{"train_examples": 395000, "cond_dim": 192, "attention": false, "upsampling": "transposed_conv", "init": "torch_default", "max_precond_dim": 1536, "batch_size": 256, "epochs": 4.2, "warmup_steps": 190}
Rows from block 8 of a small image flow-matching model, named by matrix and row number. Each number is 128 + 24 x the weight over its row's rms, rounded and kept within 0 to 255. All counts start at 0. Numbers have three digits each. After the name is the row's rms in percent of the matrix's.
After each channel's rows are labels from the 100 images, of 14848 (inputs lightly noised), where the channel reaches its highest value: "responds to" is what is common among them; "peak at" is the part of the image that holds the peak. Only what is clearly more common there than usual is listed. The data: single printed letters, digits and signs in grey, bent and noisy. In brackets: how many of the 100.
# convs0: first 3x3 conv (model.decb.0.0.convs.0.weight, 128x256x3x3, standardized in use, each kernel summed), inputs 128-255

convs0.8 116:160097104122131124126107129156106118121137097091124130134132130120142154173151108098148137164169136135138161117149163105146160149130145160137160135139138159130127141107170132118155144130108152163177133136159124130141168121122123103134139148125110152142116100109167139117144133152101125135129126140103145146131143130123129148088144166121156124150131097130098152140104095142134125117114
responds to: capital (96); the character C (28)
peak at: centre (94)

convs0.89 082:156131114113160146109108126128117082118114127134131146127097122123165121142047067114146145136190127076126116089178171116085139162129123156132129126157092163050120130119151171122135173105073116157149142153166110115106148121062146110097158141135132137138115090118186127120128129126108124126148113147107127146129123127148128165124123155131154085157148114138107121139129115142142132135132
responds to: small letter (73)
peak at: middle right (80)

convs0.43 093:150104097124150157110091114137102101116159093113113141132136129155185156158097079103173140151170119132128128129135161129119145171143122116125119132138127138113099134091151134106176143150119110144128120154154100157153163152116138114113143115119100142136140138106175133119139139147120123134134149156122114127163104101165176138142158182189166102145189096133117168168100101129125141143158
responds to: bold (89); capital (80)
peak at: bottom centre (78)

convs0.47 108:086103107144141108141130128135137105108140116131133129116147140126143129104145099116108147149136112102136123192106185170125154142127133132132115126120108102084121117125177147148132149177111078126141132156136097103146150119115140131112105150145126158105116126107130149125128115131123124114148156132118113104117120118103119147126120135127144100125150134114117127166136124131146135120131
responds to: bold (75)
peak at: bottom right (34); middle right (26)

convs0.81 092:154154135182141085113134127108135119089114163136092107165149110092114149126081131136094087120132161116116123145103128114138127165124091126155154112104164108095147126177127122129167144140102152115129154114112160149173132125131105135164108120104116124175101124149145154137149090105100140099124140102148129161098170130119118147130104152132137158130128130091163148134137146150144103110116
responds to: dark on light (100); capital (78)
peak at: bottom centre (100)

convs0.0 112:155116108149145089167128122145120132097129109115119105148149129107127152169146123119112106138157115153128139226087138153131144155097104135118157102104124163148162137124157110138146127160119156142142122133136147136163157122172106120145110114112122140161127130139160138133146100116107140101137177122103143139120156122116136139121114164141150145174143123110117139141141123129123118108100
responds to: capital (66)
peak at: centre (25)

convs0.95 094:163154156132131149125121125164136114132145159125128147114143110156102108112146167109135142115164096132134148103168137126126129121177125147131160164150172167169098140171145163121112136147139162142143134128149146166113141166115162116136137165171137141095129119122139152125112141132132128139119107143135113138107153114127107155132090144110136157135096117127106124128129113145152112131135
responds to: dark on light (100)
peak at: top right (84)

convs0.27 073:150133137130106116125136168143157155097142118118111096113099097122128119129113121129117144120141127078108137156094147109120089145099081119142117116109123120065111118123123140099128144107084103145151160116110102112120157120095160133097120154169152174079097058086177167160122110124096171130103184145141166124089151142118080151126081134127139121144139124112092117147125140163166112118111
responds to: capital (63)
peak at: centre (36); bottom centre (34)

convs0.52 079:162107156093104127091114130168114128144125111117138138130158170135123117149131120117133133077134118122145141148136142056109124143116181131137137144135125166173113095125123154104115146128158137139136130143159123112119141116097129123127124134139105132095127099078151150101099148142134133162094113172131137104116132123103155149116127156096154128133117102128100084091096097152139114147128
responds to: dark on light (93)
peak at: top right (53)

convs0.31 081:162116106123138086116135133102134161087120122116110105140118103102104132131156132119124106167130121153110153169085143174143124134109071131114134084110108134112166162111194113158142125148087135114108109125114134146126145138157146115124086136138143128117108089132152136138140091099129155071141167124113154165095129138087106129166114136155110146126133132107120136152146151117117108087114
responds to: capital (67)
peak at: bottom centre (59)

convs0.67 082:088151153135095135135155150090161122135098158153131128125122108133094080050089140158080161108104151125134137057131112151136099121149157136154127149114128141141100130127135149134120135107158094088139137127162133149099115122090143132126144080119152101139134156126081105118117142140125138144126163126157151151116137151117133125106111121116130113121084133136142123113130149138135114137124
responds to: the character @ (27)
peak at: top right (39); middle right (27)

convs0.79 091:160166112099151134160124118149128167121087159141091136137134178121115118103139141152113121121158124190101159169092084165164146148142136150117122114103120146194179181108109096107136104118140182122102084123124188181143111103167122124151131097081132112159126161166176128124139116112109158116120156108118144155133080118117155110162129168096133180142094146111163134122158161113072114112100
responds to: capital (82); dark on light (79)
peak at: centre (79)

convs0.36 124:180132108160183114137100095161089112104159138107115144142142146155123154132136106095117129136161095143120142150139151132129158125152107128118152149142157125108100109137175098180116099143111138167145112155132171146160134167134112097140137162128088138108105133147170137096144098130128147108168139141105119137107154092143151133140132162129162152132147097108100167157112116127124121120154
responds to: dark on light (100); bold (99)
peak at: centre (100)

convs0.13 139:142138156115135117134170163129160162121114140165121127122109117121127121117106155172131101109100153102136098101117117102107112092106114096137091129138114130129126103140124124101098116105138125093099150119121126124106088115117130170131127126159171111137128126124099112152142134123132145135112128135161142140137129161143095129123118089140126135127119173124144114125150167135140134140127
responds to: dark on light (100); bold (87); digit (37)
peak at: top right (94)

convs0.46 113:138149133138144115152131127160134139116166140116126086134126100123098138172151148113095133136135121128091171106121147104152162179129103175147166100106153123101103132141146156151144155167075141176187154134135132127158197114106154112130101162157110206129086084137188188124148095123079133106135117115127139123106173136093111171141094164089123142120154112115115128116112120171174089071083
responds to: dark on light (100); bold (89); capital (75)
peak at: bottom centre (61)

convs0.118 083:076157147199141114116161143124168139126101160181123106164152137110126113125132192170118108116083163123128146133157128202142112140175147103143123141160146107136169158161139128176118144165138116107092142120104136153130089110149130170145115122143162119128137162173096137144124109100147136119116139113157107147122148135125128120168136090155099136088110179106173106132161161123140118114120
responds to: bold (86); capital (70)
peak at: bottom centre (63)

convs0.119 086:122137134132110109123145129152143160116138120131108093132105106123106139171159193140125122138107130107087137207117135162174151127084098158120132103100111106106170150135121116129129118163097133145131136128105144114157151129169130159146100173135156165134133149160122153177139102126109157093116130125125119122123123151114139114144125132143113169124152158114139117145178146115146115097119
responds to: bold (78); small letter (68); the character g (25)
peak at: bottom centre (80)

convs0.6 127:120120106099136150114115108173130129154157097095140144119162154146135159166177134092151166150127088142142157111150109101156151136163170167105149157153131147142103138109127127137117132179150135184177113151147135142132162124126157095129128183168120171102126115122158155137137147158111128154136108150085125115140134120123176120146132159085138141115121100145093124119113113130131122121135
responds to: the character % (33)
peak at: bottom left (89)

convs0.61 083:133139125136164151147109077165097130141154121127147162120204178160144143155167120126123162102142103143137157120147113119130175117133138153102156146142140146142129127138160139172130120135123104159171092155151172163141152149136115111122167162111092169095122168142132133110111132154151090122168103144128081096158115103177170128147122151130164133118141107131141122113122101110123147148149
responds to: the character * (52)
peak at: bottom right (81)

convs0.110 173:141164154170151090128144141114143134085115160150077092174123101108105132141132148144103094137139154124081145128104144135149149164140088149159166100106167086100135138163150149153164161136079144145118162110090157151174130136138147142161088143134127130153095134156145161144155074103096169080133150098153148156089180147104122169143120152121132162111120140085153158150150148160152096087114
responds to: dark on light (100); capital (67)
peak at: bottom centre (72)

convs0.60 089:125113114107130156139103122121106123157140145121158160098118133173141126131129097096131174134143096151157152099155132163129130121158156143116135155166115141131117131102148125154118129173132130133158109176163114101115146141112130109114159143106112142135126097156169114125132149155123116146173106151098114133133105118135158116109111151094135118117145116152109132119117119127115133139145
responds to: the character - (26)
peak at: bottom centre (74)

convs0.22 077:143148125082140176122127131131141144158096173140143139126145136168097128132136146150164158183125132157109167146143092179159120100117156134116097160146112097185145182118089095146104093134141155119102106119117176128110082168173131134140139137118153112135152157177131096149125148137134131121155121126107093163140092131131149084121143111126086169107118171157127136146164146093081124138158
responds to: bold (77)
peak at: centre (51); bottom centre (43)

convs0.38 076:159149125138129108093152160107149165099137146154089118194090083122114126113115136158134092155142176122120155109165182112132146158176093135135164144170153078076159157105126099112179136116063143139137148123116126150161103161107133150162132146110132119162096130139156134145150100121089175130119171128145148183106161154151101142144119123166138141096155139080157170176122161146114089115144
responds to: bold (97); capital (75)
peak at: bottom left (46); bottom centre (44)

convs0.123 209:103169173139109125133180175115178164124108139174122110141123114109109104107120170176107113112096148095115114140102093111138112117097130140150129117112111114127159122156095141105115144113133112109124163100116130144121127092139149178139118118147178135124112132135102145178133123114120152129097138111167156127119137181111101149135107122112104147111103170119158105102165172157164121122111
responds to: dark on light (99); bold (79); capital (62)
peak at: bottom right (59)

convs0.58 084:168113101111173145099096098156116119113127131109112146152157165121149149148172099111180130143153115190132135125154151142097134135142153094108132152171142119163092134089126093136135096119136141141141097132137143141141105136130111116140154155103096118140107126150160106088139122163123126138141139142124121144137118103146140121133153149136151138127125119105134151141108130115086121141141
responds to: dark on light (89); bold (81)
peak at: bottom centre (62); centre (38)

convs0.97 093:182133092071166141129092110160097124112124130100110132126117152140120125139161087113158144194173146135134159143148146133105145116139137110099130147156111122123148158054142072110137099111120131148129101125132146117133125163154112095165131138071109109165119128164182091113117122164122121118142133144091121200131123120142123102123136141155134131140129123119131160151124135096068114131147
responds to: dark on light (100); bold (89); small letter (61)
peak at: centre (86)

convs0.70 078:118132151170113131148168146138158116141148135131175121114135141147116134089104134158137155107110153126168128094126121140131137125136162127159128163153141103127106108149150131140122121147164099119172153138160136105107116129131117163116142096099135131131127159131096119114134140138149142143135107131182142114134170151124086131091121123127112112091103145155166115114140151143161123131139
responds to: bold (77)
peak at: top right (58)

convs0.93 108:146117119093135141133098111118103115133091131112122138118111132108122110150118123115163127132141139154141146112148100172122128131145173122136148149143154152194126141136123118123131127124169174114124105092140116123112131110119114117131147110097117103143136130122127121104123151127125127136109121110124123157128111114113120126089138139117112122142096123135130117113116124118102120120097
responds to: bold (100); capital (64)
peak at: middle right (53); centre (33)

convs0.30 127:159126131152131098141139130101132132090126140129085106147087096111125111149127133119099109152175135093086148126133202131142147185118099130134141079104142124084114139120151125118159144145054147136124130140139126149152164146134139126132094135123121139153106121134168147131162086104074141103134163119128150150118147121112132148128124168139154135155160124096135167163119124141129109077099
responds to: digit (48)
peak at: centre (94)

convs0.32 085:156136130129164128115129157151133150096142108118102125153107111114140139136123134119144129138150156080126116101151133154153154147139113147161134126150098103060130123099154127088176152157110131155137152141136122159175132124139143148135124141128140114114094071123167136161175129142063191132126187138121155172120126168118135168131104176088145161094157139109104189127133158141147091133127
responds to: dark on light (100); capital (96)
peak at: centre (72)

convs0.90 094:154132136193167105165147124155124130113156165147117111158149115132126162131138119127103090119151121143109133141056118134125170183109098159145178110091183148153143116183158150185167138125113163127123140121087171172176137131152124135149101121142136121166126160162150164142171099087139160101115140096150134120109167130129133147147125164145141134153117111095139150157134140158142111113117
responds to: dark on light (100); capital (67)
peak at: bottom centre (95)

convs0.94 088:086144154115087142079137139123156108123136147177134129114118087145139114082076117141108150106113124091164083150164144065097120137137146134131114175146147106098132116167128138136100141157135090122174140145168116103115129115099124144101150126125135142049112110105100115126110144159113117144124099148142077069123113131161127117127113101113131108088139141130128102139140135118121116149162
responds to: the character @ (51)
peak at: top centre (63)

convs0.105 111:156119111150126108111128136111126109135162116106148111132125125117126134097094107134153131149141142144142130102137189144100102096140108098103097135162143127114147126115147090154106101100120112146103120115123134090127074193125089115119118124127127080128143113136137073109106131112159126130149125137120113145132146113148106099113140074177126124122169140136119146160132123089095132140157
responds to: bold (80); capital (70)
peak at: bottom centre (67)

convs0.65 092:133138116124133126173156147121114136140117170141130138136111148136133131134144137152153122169123151182100201119100104174132152132096129169127149075124116116169167181123114131152133127116133173114129113120110181156134139128198115121154136110133140114164160199182141114130129125112164123117139104102113137145147121142148123136131156155150112170134115153139159139128148144124108149134133
responds to: dark on light (91)
peak at: centre (47)

convs0.101 076:165136146141138143128142157081136147116114099135135153144126104160115091102118130142138142148167153081123099061175149161147122127156090113145121130141113137075146128112140137113129129129094111107114139141166094130148113173109112153134149102099134124143127127133122113151135123137136150107152139158135135108135129139160106132138151132155127119128127153121135130161125133144124118128166
responds to: bold (90); capital (63)
peak at: bottom right (38); bottom centre (30)

convs0.113 109:166133129136151121129138136110128118117127143134108119150121131123137166110157114131153132178146140132102186156137182149134192144159118151118156150165184086128159166122154102154145123132110155170131129131102150124158107178140130124157128151130140101146121129145143109133162112134114158122151146119114123172119152140145117108127149131131141152108149130114134178167142148134105117129157
responds to: bold (83)
peak at: bottom centre (96)

convs0.91 099:145152133122132116097117121133126133105111147140100126146090098091137122106109116137117121104142167183148156172153134129140139145165156143150157171159171150195154163141131130086127139123155170127136131103137144132124110119104113125151147119130123118143113106101138120121127132112103151131096122114144136164107127129135099134087117121127107121128096114095148124111107133127110081135089
responds to: bold (78); capital (72)
peak at: bottom right (61); bottom centre (31)